Weights of a small self-supervised image encoder: patch size [4, 4], layers 6.
Rows from block 2 of a small self-supervised image encoder, named by matrix and row number. Rows with one number belong to one neuron. Each number is 500 + 50 x the weight over its row's rms, rounded and kept within 0 to 999. All counts start at 0. Numbers have three digits each.
Before each neuron's rows are labels from the 100 images, of 14976, where the neuron reaches its highest value: "strongest on" is what is common among them. Only what is clearly more common there than usual is listed. The data: drawn human figures in many poses. In brackets: how many of the 100.
# fc1: MLP up (model.blocks.2.mlp.fc1.weight, 1024x256), inputs 128-191
# fc2: MLP down (model.blocks.2.mlp.fc2.weight, 256x1024, transposed), outputs 128-191

strongest on: white trousers (29); kicking (26)
fc1.425:434445466424619433517501515508600388527446536506428460567511539489492556456406526524401509502406475390423476522457621440566510449489586428459474554535451465499477495478475510542484482437471482
fc2.425:505451480486436552592516559474463456419488476477490610552568489522637551440560483446504453483475547465529473493460530537482460532540510478496483411563460472521509606527477456556517532484584520

strongest on: white trousers (38); white top (27)
fc1.362:495484513453567437543511419500512448583575488428528468535546517545593500532540498440474481511519466414464441486451529453518526494489446565481442518461551563573567527534577431526515431398592446
fc2.362:475460473535486495508556588545450502478432511472534540510516464654517504526500539462556500572471563513564469484508464539497510494508455424479563443568498513450494618542501477485520547526486525

strongest on: thin (77); star jump (42)
fc1.262:551469534422489406421455553516465372569480486540476569506482473426525608436571508626560533477454575508437522528425494460523520506477418554514500426438465509501621479467422479517513424504539502
fc2.262:497507483507505534469459400494459541591505521473481533439468516347464438625566550488531376517456502425478417511569492525553507461404528460448414436428425464444540530516555518600573505456431490

strongest on: white top (26)
fc1.588:474485464543482514520513410540456492520562573476474508495459480419464486602603548463505535567557476532451568452533378513476545448575637466475532553430531542504485491532497415466492500459488495
fc2.588:515484451444456526517616510496453579481485483621502474463521521559567608445486512485475471478507505536501408603523505517514497548476521455483531459585500485494479518465486443544538506552577492

strongest on: splits (41); lying (28)
fc1.419:442512489482601493451450535533457457488580455555482481544439475532491567474470533534352450465546552473420537563442471538580527538575473443482463549517437604540532454510517565537453504578499534
fc2.419:469421458527494585480524548497532482453531534484427529512566546547497482569524502351450544526490512520550476484508512462488465514580517564459530441555512444556525479509527540502562445493512496

strongest on: black trousers (29)
fc1.259:491400489515431516474565416428530528507501515557562556572609431454515498478515494502502429506428542527536558477431499443481512571469511467448539584521521546517515513526556478509560517482495449
fc2.259:472467534492447501444484530427415551382505432528444581494498479600430467448561506362488533484507485477517490552538527527614461598433527460608544461435451509512448534503457449543540547541515470

strongest on: splits (25)
fc1.90:510422475489489501546501562495552414464391463540540469475413505508461505411504465638507513514571511504473504506530467413407546465547529526550478458581555525454507484510482418474495536502485543
fc2.90:524517517535524515581452402598453481618524535504487480504550571431393462488511525484515421473501450457483451457516523619497406513469448410501449534480434439501496556445517561488532497447432503

strongest on: black trousers (33); black top (25)
fc1.536:514495474473471547433533373545454522542530465454416497450434555426516502584463458547551456518520480493551508485484486457461502477499485502505526491514484545494610544435442549397439527498607464
fc2.536:487518548485479608445565486479494512489507643455518472498430486489515537519536471588515450468497522489477452464545454566511547484465513441501507563464474603516467507524505402544475432498546489

strongest on: lying (28)
fc1.142:489500489576515414460537513525513397557517526508488471483531582560567578517483451524329496457534494528474467599561518509486563528543457425484467559475421573500443442573559486552481461571394498
fc2.142:432479509556581480560458450470493473521519451569501517460542475495492477405487548541508560497501477450483431434535498438497511501545509584460476456497553462503417629486509575496400604499559523

strongest on: splits (33)
fc1.654:513467492540608468471480480519500489533552493497543513461515487532481489445535478517461504512557482498459516620505532463505543447609541452462448467556430573500518510601533436537524438491474500
fc2.654:450426486503510526468555520442538561452571494481368525506616460520522511484505502463471434432466545518548463523530437487421524522538488569514540484467568424479511495445494553494442508528531503

strongest on: white top (27); yellow top (26)
fc1.239:501454511481512460521452533514537557521466563475566502489510438462513527601434531565583416501566543514593549521454487512591378536415491440489510430523460451396557556388467509554541534471475423
fc2.239:480490536382506486470507548562477516418514497489515490492524426540493539482548421485498541519541466518482537523509590462403486561583384499545483570539523552485497551500459518494383453456511523

strongest on: white trousers (35)
fc1.312:476601589484467527463478517527454449508534498651533452530480513477449463451498543599475502502467445494505546485462544385576522461533455495579518523549488477526469511555609452592498536427498522
fc2.312:500556437486546476534531497449510428630523459425457447584582514646465558466571470517435554495424497596488547442606479517501461417483438524465462557551534409450501507518456522496525553568419553

strongest on: lying (52); black top (29)
fc1.676:543460531471457476498417440450478405562561557507513508584530455519376508478537503486559496524526538538557429447623537435469421426553509536474637541521620502456474514515476511421522484472448620
fc2.676:475544461574563527513494448462575509553499574481503536497468505395498507481542552474377422405512463360480505516565500491493581439507587461473462494571538456436561491547534575535504489512556426

strongest on: splits (30)
fc1.162:544501445467530489506483468472567472506625465487506429460552463463492559479534456561503465553573536484510557508525500519460538393461514480495488454474478550500541453553564414482474546567448443
fc2.162:560420413434547512368470554516403510467421474523489449463433460404451521460429505491518538447428461552513505506441525517573536522563514583499439481445475562399493473495420492511519414431508532

strongest on: pink top (27); pink trousers (25)
fc1.264:425493486449470531505414575497556566521564487527509490472466583428478481473548625563592514489461518440592511445562429477446507450545520474564522503454567516540603521520512575423471535551502507
fc2.264:496521475528556539511487584510515452600497525459509530482439510521565449534600412538533373567468488442415526442598453527435503513548546481468599514511418468478580471494501367397487492498507494

strongest on: pink top (31)
fc1.301:498479533597472530528497540517530562518566547482471587540488589538460425527493518558483605460481541480529467495546523489503433429552510433572436576583428547454561458476499463470507558516497560
fc2.301:405470511454415492458567465457583487528523550466474526487528423555489502469548475491456423510525545442482461580471537548516471528490578433483571532477467491498533548572600387525510474463453413

strongest on: splits (34); teal trousers (32)
fc1.568:499594445504490497443498506544561471577503553450514440461471423447500548471458576482506500501506536590556460459467508531528541541460517558560522558605529493536509536526543376480464530600436486
fc2.568:575421572552486502451613518563478523363544464510454417474520454509566470473486514393460572476530429512500505526442525527507464474421502491473527452478542549467549503574500483520530360431553546

strongest on: white trousers (29)
fc1.712:512462548435475465509486479533493623552468478565457505444530546481468515391433489501440501465497490521498545516539498507506504470402440487584445532393438476460524567541527516452561444520454610
fc2.712:523574539463539536381554461539553432536528423496522415428454540499468523499542437543520477444511460524443485524485475491435539501671573358510480539535539442394530529422421483403483506558508444

strongest on: thin (69); black trousers (26)
fc1.164:565403549444433454563450523542611436458552495533454548459512552398508509487459508572436539448529471506466523512477375530572557403470593564532471511509605459501525412404453508503482492582472560
fc2.164:525509466543508561468611462562527480495509532519444466469428393477548500440618505461456516467517490492413438576490517534525498516451483485437391453462472515427581540562444464557551457516520505

strongest on: black top (25)
fc1.201:511455520466548461550574408461503454519559488545482438522535437466507474437492476555445434540525608490468564562472537522490499553462449544574532499496524486541521469520546565521462447412497583
fc2.201:352372483446511536452481515442459521517492510538560596466553575477586511454530510451489559388535595530510532494500486525457549517540526497537510461526472480483429504464502517473487568453548573

strongest on: lying (27)
fc1.749:508578505491539495492497460522379489475457537392525523485551529442524493519513554557494411521514483496471533491564462524396402518529532512432549452427469446500482484551474524486379488459522468
fc2.749:585581521593453460549550469549542557646569467553494492558489415542510467471605566483539456490563552452530476567537459437471523444479544472513400519447534541499545510541467519527508490443450488

strongest on: black trousers (43)
fc1.363:464540512480548484522458517475473497541534491380572546481468473433468515566450526518604532471512546560505523493492406627393489489484568505543512480525455467513477516524469493536516572471526601
fc2.363:491447517468482475465429520425504565519407453560556502429563504485505530425562475476433360469582528481566460605554472532493524428520464490490456489600443558551508479479474496370459486487549415

strongest on: black top (25)
fc1.329:538461449377447614508449472483543473460492470610422561407528435480520484429471490512559501462441397458517486510432523520446567560497482491517505555488474540463488430528500503441430489476564495
fc2.329:519506475477543536530462528447414491421434581546456501420544493557430478455447544545461561503556468494577563565517554512518560546570617544465606398455408525506403567421456469474483492498533471

strongest on: white top (37)
fc1.303:543546484518476511653525492487484435555481500501451553607536466473417490493450532463501489519495544427484534372493462446537465530497529556533566503543507574448565495391476529510543513480488452
fc2.303:432468526450578420520462494547551528358490531555536470433574497469545496531555466350496509462491489475535450423487631505489578515500436512530434563502480486411446511482562458455389447524607538

strongest on: white top (33)
fc1.343:551442524481561522495538516637568528522519495456510537496528531455547435532496441537489536535568601410552541490463548453557552435499472483481546427472486505492563577576503572609471489524476503
fc2.343:484529538535551535460432606518509482509523487430497590463511486539555497416502563439460473565523494489514529517501461511571507474576409555498546478503490518510424569464438424457590435475568575

strongest on: white top (32)
fc1.618:562533513452505443489561512562495443499497548434573564554448419537469538404475586429473476538435487561488538466447535544563475560529513415495512411460516501468586521477430557520502461526480464
fc2.618:473473410515513557520553575596444439422440478483578463537468456464526548497555575452486367464464482523513435474513563400528459418559415500529544400521489541473466525546457379539417406539455471

strongest on: white top (38)
fc1.51:632438530438509512579532503562466410520466538325426471554500463477629544492455566492475484493449518437432510452415547451601577490482432384521503517517490515531510500555512460503558462495394420
fc2.51:548476587455546541393499473600510539502438496413543557403509430471511435507617492398419433503525586506484532452442540582484493454493453544462476508499488542475464612558427428527412553560547496

strongest on: white top (60)
fc1.140:482475495458506553532512437477429475580608517511470553547530492458561572527530474512439454494392536563516423392414480469506444460506449548563539501579494531483537495427590420495519557434418516
fc2.140:371432521445455493540503505540560473394491562462525555479461471442549504526516509438427454451475516478425519498519572587568516552565490446425435491520497497376484455528446420516414409560530419

strongest on: thin (69)
fc1.33:558554480487582548489514556566493534448490600500489518424440520521460562498490458478444467566491484604501492451498506527454460534452504558536498568405565559547541530481452424517479598409560494
fc2.33:524456478523502544429556458452528564519519441474526479426549558483534406542423579476555501428529540454454518481464497478578491429546492502475544533623519544421523453431514579422554433517512478

strongest on: splits (28)
fc1.50:493532570454517585528480541470689477489535515540517434452438498545566430513507553434491614482489516470491507576631459508486482546498411458473515484509427491468512593504476520496563534514520580
fc2.50:471465375526482500474453459538424477492472519413482423520535604464477589539487434479531483508505421463396442463409532531490478417462647557528513485469480568529531474555447545544515315563496475

strongest on: lying (37); black trousers (26)
fc1.138:493521497495526481556383490473497494500526519442453486516527514491433472521524442421459503505522479493530457514449510510476505584466529515406509519512483477498547489541564523638389536452522527
fc2.138:538461464469501515552596529480508504452453519574560433534593392559581542557532463494419491462527476460502505366505485471501434469531469648412472532508508500496442596421544509484527514593567519

strongest on: black trousers (53); splits (48)
fc1.207:513461508461553516388565474561532566470546478462511490523519475456617494509496416496519501456470392483584449553475566454427447456477491497480442481411518437430560499523549501447576437535595397
fc2.207:454575530561458508554598499488570454433499555541454503485518457484495522491537621430561509513475551458492527504521493568484623449402513489477529526512421566490419587528526475545500556437495570

strongest on: black top (38)
fc1.753:495490486466484497449451560549501458553446513486513624499450521483580470554436478474531506596529552522569441618503493471453468600502551512489454534577522508513474519474497456555529548455576641
fc2.753:541479464416576477511503528521508552445455571556523470514540418517525463557598501545561544473545546510514519493495453556526484541473546493568481480442581607523480579527480493585441588452522492

strongest on: black trousers (25)
fc1.586:528488554485584485493484373380461522579495503376488551511517537528492359456397495572547516501469482489514409468478504437470497568530519431530588474416467448486450480415478534568566476442591435
fc2.586:496431489506588511499515542527521513452519485576534542423577459484506425494570513533416550511491482492481557588486488459482492508417491633526541476467493467476503534551478506505493551539459467

strongest on: white trousers (35)
fc1.274:458533519498432455518494457465474416539341476575441576579504523558522508530476515445542546588583460455499487539440583479550489527459573509490454456419590563477522576456487487512533601496415375
fc2.274:487488489465489443515420583496496580455484541470563512474522493435453562482525533433572522456477474517515394444469457582522497450487534486440484581557471515401464504408517484608428567443479639

strongest on: black top (34)
fc1.107:397432459485442533461534459498511518527549497424457546502454513443540458621530531501550515538539576481492481585478359536482491489442444565558439520503535563520471515534525471538593543435546596
fc2.107:580529487462653448536527565497532501502485469546514557524501531479518501513616499497568528470542608585486491456548514634491424507438509493565463450483452498498499468475496387458416443518562417

strongest on: white trousers (30)
fc1.550:552446537598530505491571505467472534439488520633412549433435432430534475487569479544489536529552520539468477577560597503532525503561497562404500463464461511517439522576597407528461389537509515
fc2.550:433496447545425484487323430576546479501592529446534465515578461579461499489376568419501487532448561428483578545487457491436508501562497540524553478556490507461534412512462452534559551493517587